Rows from block 2 of the decoder of a small masked spectrogram model, named by matrix and row number. Rows with one number belong to one neuron. Each number is 500 + 25 x the weight over its row's rms, rounded and kept within 0 to 999. All counts start at 0. Numbers have three digits each.
After each neuron's rows are labels from the 100 clips, of 14976, where the neuron reaches its largest size: "loudest" is the band of the loudest frequency at the time of the peak; "responds to" is what is common among them. Only what is clearly more common there than usual is listed. The data: synthetic speech, music and everyday sounds put through simulated rooms and audio effects. In brackets: how many of the 100.
# gate: MLP gate (decoder.2.mlp.gate.weight, 768x256), inputs 128-255
# fc1: MLP up (decoder.2.mlp.fc1.weight, 768x256), inputs 128-255
# fc2: MLP down (decoder.2.mlp.fc2.weight, 256x768, transposed), outputs 128-255

gate.244:431584472517481568540475551501460467526465482453529496523506533500507481474500481510535529500466478474510466537473508505524503512504493511508491527511538513499502536530502488501495480492481502488453486486497483523500502529497451504460467476500517488485479469503521513525494520515511487472478485522483501489539476507451504473487476497511529518522533486484466485514510470499532500499529
fc1.244:460573471495477554542477551474444464528485463451502515493510527513522498479488486512532515510475486465488467544467513510523509511485482507504496510494530516505505535524516468507503482473465487493445472498503473533512493522493460518457463475507531478486462466497515520519509521516505491484468500522489516499532488519466489470488468493507531511517538498478469491516518476501536517492527
fc2.244:499482517508513459483541449495526492533450407477444533475521511512513520538481507484495461502465499502485491492478509469507479498500481499481481503498497467513533473457492500520497506477529484489498420548501537500503525479512521503471496530473499492499504536508476510512508566516511478526518487494507495511489509490469465523497545467527531513519464511504473499515482553470509533491503
loudest: 4000 to 8000 Hz (49)
responds to: dry (69); speech (63); dropouts (32)

gate.498:440484498465503494560512526532436510504521495519522491510530488487514520517476506498491519511475493547551529491482464457595507466511470541496495536500494500465499463548504500464497488523483472497527521507471515476470554519496504463531523511500487513490506483482499482493522480488480465505489480533464491489481487492523504486492522509503502513533474515521502434527500488479509491523517
fc1.498:537515505533502524506494485532581505465456513480487488510505531508475504513548500510460502473507501491441463486496487506518443554479509465498488508526517471470484543495473533522495461481475526533443480496542503512512485510487496514503473477497492435500505548490536478470513536466502480494515475459513481500533479514466532539475476506506483490495506489485510537492491512485500505503455
fc2.498:434503500507520484530511506509479475500499500500511517470485493482507541491480503512510500494495505516535509438479471432537513467501496502540509489517482489530462487516523490470499495470542477510447546521461515499471513468471486497481517511496526538491520501513505511523519491477476515464498491501503502510537472482480455493476512520513486494529491517493495537488492482474541495520516
loudest: 500 to 1000 Hz (42)
responds to: everyday sound (51)

gate.735:516515500512538491537492497507493602514499505517482528524503492499474540535457527512520486493485497520565513487518494493566512468475472539500495548528499489504513468535462478453516507527497485526553549539494482486507555525516517468510495527502436519477515504457507500511477496532482497481528505498505482589524495482502519519498552525534486531512472476485526523508463488478493517493482
fc1.735:541513513511526492525501490494498584517510546526481522515500498499466531512461518509515482513480500510549512495521503493583532476474469553519494533516506510521516465521438450461514504503483502516512534537498469478502535501506507491500482519501431520503497513454496509525492502535487498496522512520505501590519489495510527532483579491514508524516477462491517513520449463490485530521510
fc2.735:475529500496464512483498482479505431497546498504487463470480504484514451498516506513479500487510489481514487536469501499505483512534492498485484496486487470514512483481434480455490485494450501472511496526480464475494502472484537462516511550497454466508517489483496486484507507529506478512493518503457507559470494513506541491480506472512503506500506525503489551521507500485495500479469
loudest: 250 to 500 Hz (49)
responds to: band (56); dry (42); distortion (41)

gate.686:464512507490504501506468517553486509478477462494513485503527500509512494492507515461487483443497506498520484502467498509551446505479500481525525503479527503459443513503522495482464506454559490515506476504526541487474460553476478507519482474518527469498531526479491470512532504487479523508506535463484532500538506515491523527502494515510471484514513515500500527487522495520504501508476
fc1.686:527526456474485492479497454462513496515508516502524510514484497506498491500508518524515523532530497461452481507495531515466538502530517525453541484485522505497489510486479508497523521497480498486475473443498458507528470500506505474479489509494453511522486478518447535505480501529529491465504479494491471495494519502529505506515509491496527471471504503541482499483495514502483480500506
fc2.686:540497500508511486500498502503510502505545507498503472500516494496501526502505478470466497492490492493495508530536496481526478507496490502504518501486531506427534512526506507526497501542471509497555462470525512484529522490554578466529503490496460456483505484482502496464536494490500480465497489498475503473435515498527586495496452495493488495484525486502511406493488531484460463473484
loudest: 500 to 1000 Hz (45)
responds to: everyday sound (55); reversed (34)

gate.176:500459483497511462499509468503598594511519456473476503481502490505549503517503441509485525531534487543505503513470532475494542494510491509512503497499465512506536468530541505479512513501492502492519519508508502474508507503437547492467490490486516514517500494500479494560509465454506465525499519503541498478497532533495468494498504479498521468482541536481516478496492488522474523490501
fc1.176:516527510485513518506484552514413401481480536524517490514504510504448495478502569473502474464469518466488483483527468535511461502482508493484506501508531484484465541477476501516489479498491500498481487493486494532474493510561457524529509509517496495484493503517503505440502529537479543485487480497451495510508462484497534506509467513488481518513466468518492509518493511486515481532495
fc2.176:498508502498498445545491482525631571475487464499490528490446463482489481486469418530472503515522480505474503515489531459485496480513512504476529492512458519514497531533551514508516516488492496492536513512511511471515472507457563501483494475470499516486501487513504508511515485446545479489486503503513504498513488528502435480500510456496510523487520506504538464509474485519505505512495
loudest: 500 to 1000 Hz (54)
responds to: reversed (36)

gate.201:492504480520458480528476508558516487500512504513491505502479507498496505541493528501477560494475504515523562502475550483543500515482491584485480518498518481503514473506450559456483480509455550462492485529527505505505492496511478542494476478495503463485523479516498504526532467506512489566519461471497485585510454533500478500456516500512508547505489506541466512531480481544509494513484
fc1.201:496508522481547528465519493422472498498482497488526507508520491506492503460521475510506453506528503474490441502521463514472503476511500421524519481495469519501483525490549442552514519486559446527512515460488487489497507493485524461508526519511505523525476515489502492474469536500500529439481526514511514423500557470506517508546476508501485461490508494457533487467513517463493518489517
fc2.201:559472515456484488470500525513488512504553463488470457466485454482502508502488493504474484489523494494485514439477504480420517454485448496462532488514499511493492483521470467548527488525477494522496545452482485526509523507551507464479483519492497525499497484505522479470516525460494520446485522506487509460453475469526533484489463475501481502482502495507497507471497517463495463513460
loudest: 250 to 500 Hz (48)
responds to: dry (65); band (55); distortion (35)

gate.502:529485507531496508498479492509518473476495491518508500507518501500530517472541510519485514481513534496472528507472484480529491535506522522524497462528498508484485533522545451475492527496500475487510521476537530507509520494527512494522509535528489482512462510491460528480548529481487474506482511515454480545453499498613520517477530521443462503502530548520516500481534500521515542508509
fc1.502:532493511536480510495477489510532471485513500521507498505518503500519523473535506513494505475520532494465527511471495489501505535517509524519502453519499510486485529529542442486488529507509489487510515482537517498510541491537515483518507535511495470513469502498461539488537545494485475487482519506451486559454510486609512518485539537464471510512531548515509506476534502532508543500497
fc2.502:480493501500478527506504494501538479500456530501494517480544526507502539498498527470500502495488502515534541550471516538548523531540505508533503504513489472543539496539541491478496494498496475505593534476525519491492502523497534490511521513506464468484503505490492516448526516462483460486494498501490490518447517527587522500489505513487492493500508498501540496490502512497492496497503
loudest: 500 to 1000 Hz (75)
responds to: wah (35)

gate.485:486528428482438558527545505504536510486518512522475493492519523455534500503466483459487514510458525491488504469487555485520466526492529521502486505493526499498493505509511540524458488480516527465481464522537519530503493502494480523461467455512530456495513508514516517520501489500488507538501459519520503503513494506482484478489502496519512502528495487524486454541502496508537473493537
fc1.485:511484571522576460471443504499455492516475477469527510504487471550471502508530522539512481489543468506511491531512446514489530476506469481503519501504475491505511501486490458483547505519487479533518531471472486472504515506500521480548530546488480535512487489478483487474499516502517502457502546477490497494483505494514511520510492506474485503481510511481509540463503496491465528509471
fc2.485:545484524483483528437426514537412491530530419482472488491525467484519490516498511520496479510524504498507495490503498489481512437539502498494514521508521503510471497506485472497510477496453483502503508506469478511485502543517509497501496540468490541490499501517537513450507517496488509482489516495464508493429469515512540483497477455515468515523498491495496527492478499450499496491436
loudest: 250 to 500 Hz (41)
responds to: dry (52); dropouts (35)

gate.721:471514475465572499469501565559428474527497522554477465495473521529550574495511522499470493510468483486524490472481521477513488526482547540529469505534491510500517501499465572530471489507555497507487521529483494491473552515493475539491514529505532465483463524500544501477499520482491493494519469508498465465502501488479490510520502492512492466532459475477521488504494503491510503532519
fc1.721:534473526519412513545477439455566551498509459465498540487536492470475445507502488508523488468519504538483506523539483525474501468518465483482528497473489516512519499506513440477528521520451490471506493502504478542530481471494518479502504503483485533513497455511499483525514475507503498509459528513511510526496473484519521469486479499484499551452504516512497536513531500502481504472481
fc2.721:435481514483505508505488470472410482500509496503505477482498509515506491479493543501543540541513525502535521509489522480498490476494501522500485492494507501452488504466466493475448498486499506517531465525497495474514521488543528484498495458536486504481522499459460515489524541480495527510508494512491491499469492529539511517515505496516499478539500484499498510506456490542482526478501
loudest: 2000 to 4000 Hz (27)
responds to: everyday sound (64)

gate.401:517524496464458508498516475510501459500532499497549493496514455519464498504535482548507499499435479496505437493474462515567461522526481530499471525504472487476454476502521478493474496471462466519524502553495478477479519514439532532523531531530492473517507552496520481462500480502499477531498507509450506503522467477487491507530484483510492506500471485485530521502521497449464486511488
fc1.401:489462513523522460492519517477520509545479509516462495513481554509515500492487521470472500508545526504515565493500523476495547483496507485527491474499508501502553536506466530522503496526526526485465520454511539489514519479543490453470450476499461529477482489474477525540461506498485530482511502541543482534454528517516488512473527521465507474511539484526470461514456478519556523492499
fc2.401:476535495501463507501494498509526472493527530498552486492483470482499493502522479481484501489480493490474483574510489523505450541524498501497474507473517518515457515497511522517483490487479500459573477476540470458576547507502526481521469482542455426494516498484488498535515502498503492514489494498502518520504526512476534505479533484481512464484519524486536438511490475514451471470525
loudest: 250 to 500 Hz (39)
responds to: band (74); dry (51)

gate.759:547466462430486488530479573537537512488477452486496510450524504524509488488482505480526460490482501526530543516484491533502462510495505503521497543468498507522519496520464536477540506492495523483487491503528513516529534517494490527489496503515523545511519525469532506500476513536511517498488506504535487476495493495519475513489505482503517507486524494517485527524520516459514487453505
fc1.759:464517521524485530459501431483499515499516556510511509544483527477457483496521497567469515520521507478481435493524510482487536474522482470482500448526484496476478505482519473532460493509503482529519511511454495493471467490479528494524503532495455449491447480521457499490529491455481486509534521513446508519482497483501539478515491518499480496498494503499507468467487502514480511565499
fc2.759:466493498516479566538476554570534516486493511556542539497469496518501518512494518476495475495445530487522463537541552505550496518490529502528516504502479510520489507520518478476486501493504479514455535518501506527497507524482534490481516510494500493515524533509468505482490526492464508498489453503452478478472492511517572470484489546486509526518495486499529475482487484542488506470510
loudest: 500 to 1000 Hz (48); 1000 to 2000 Hz (27)
responds to: speech (62); dry (42)

gate.610:534533512489450493477477534486542495509496526504446516526506532520524560521526510468518492492520525510515507540526506497511484508500517500528484526538475528518530486472485484502510497483530506518500501509529510557476513481524480498517508517515463495473457519478509460472496486496482466476512511499537489546458541469510568508483521508508483514489483471512543541465468492488511538543489
fc1.610:473477485516542516531512464517463502497513478497557475479481473477472439481481484535479506514484476490480495462482493498492517494499487491475512472463523480477476520526493509499482507523469496473504507495467493445518485516483518507485484472490528497526542482517498533532503511502515537522494481499480513446544459537481434502522474496492526483508513527491462459543525508513491471452511
fc2.610:508501494498469448495491521499486503496488521499445494533482500526507523516493490448538513522513507500481514523532515524428468494474505496472493522488501547485503497458530503496500511504547514505497514530482545549511503493526490532495495481508537518505474499504499478538465503511507540535501504495567506495530472467483473485505474528507516513494482485511494417487489498526510535515519
loudest: 1000 to 2000 Hz (37)
responds to: everyday sound (57)

gate.347:440541509535511496517491525553462449501493485498507489531491537491456494465454501494477492507487524504488510479488498466574519520537509515492500512571498487459486497536504511531511492466521518517479504475511529508478480463452507517496511517505522466489483482534526520485509478454491479488505491496533458482530517516517516535482495501540496488513528480486524527459509491479497483523527
fc1.347:522525489482491504455496488456573523511525495531545482488476489484512455511536514509465496474518469507484473545524502526431508444503500481498506512476502495556487470495475515478486476522503503470497502495497485493532491498526502472494462478479438503510568527488473493515429503544532528549512487500517521529509429517478516462487509514495499519512492516506472493549488484535505463451510
fc2.347:455474490497543481489493556534512504519530538534524498472488494516512500461462481499461504489511525518507541574501482501468488514488495504505478500460487473495498499500487503495485478495496519480496501507478513491545557516536504478478493462479461454503525482455459484497429497535499479500487505502522499551498473495473550479450507504512504493511534492518480452493468492553473495451501
loudest: 2000 to 4000 Hz (63); 4000 to 8000 Hz (31)
responds to: everyday sound (59)

gate.462:477519479488486519502454502522493512503503454485488521488513508526528480557475514465485515544459502509510479451517477458552493495434503461489468495508507499477517498488525449543494477496524490495528486489481517515506521461477485531532498494490528482462505505462497493482484503476486483461508478509521468440540495508481491522494481497502519534502529497507506487506502483498538533515540
fc1.462:510536447522506546516492532517520506523507496480482517502510525507524507550481499471471540536461518510535516489513493466555492519464516466506488471516512508485499496498521498531466491504538505480468480501473524501507528476480484543515498490527520501460509493475504507488490494471500506464521441521544471456540499511506475515473509485517504524518514487523514494507506484492541537500554
fc2.462:425462512528504490467416507542481551513426462493499476440501503476520525512492538473512517524505509500486493455466466437497480424505470494515487519491468501481488502504502501521472503531490473498490518516494534528489515533495515463512507505480510531492489512500521524469513504451490492482486494494517504489472492481531484491492514500491472505501483496508508487465481512478494533504492
loudest: 1000 to 2000 Hz (31); 4000 to 8000 Hz (28)
responds to: everyday sound (79)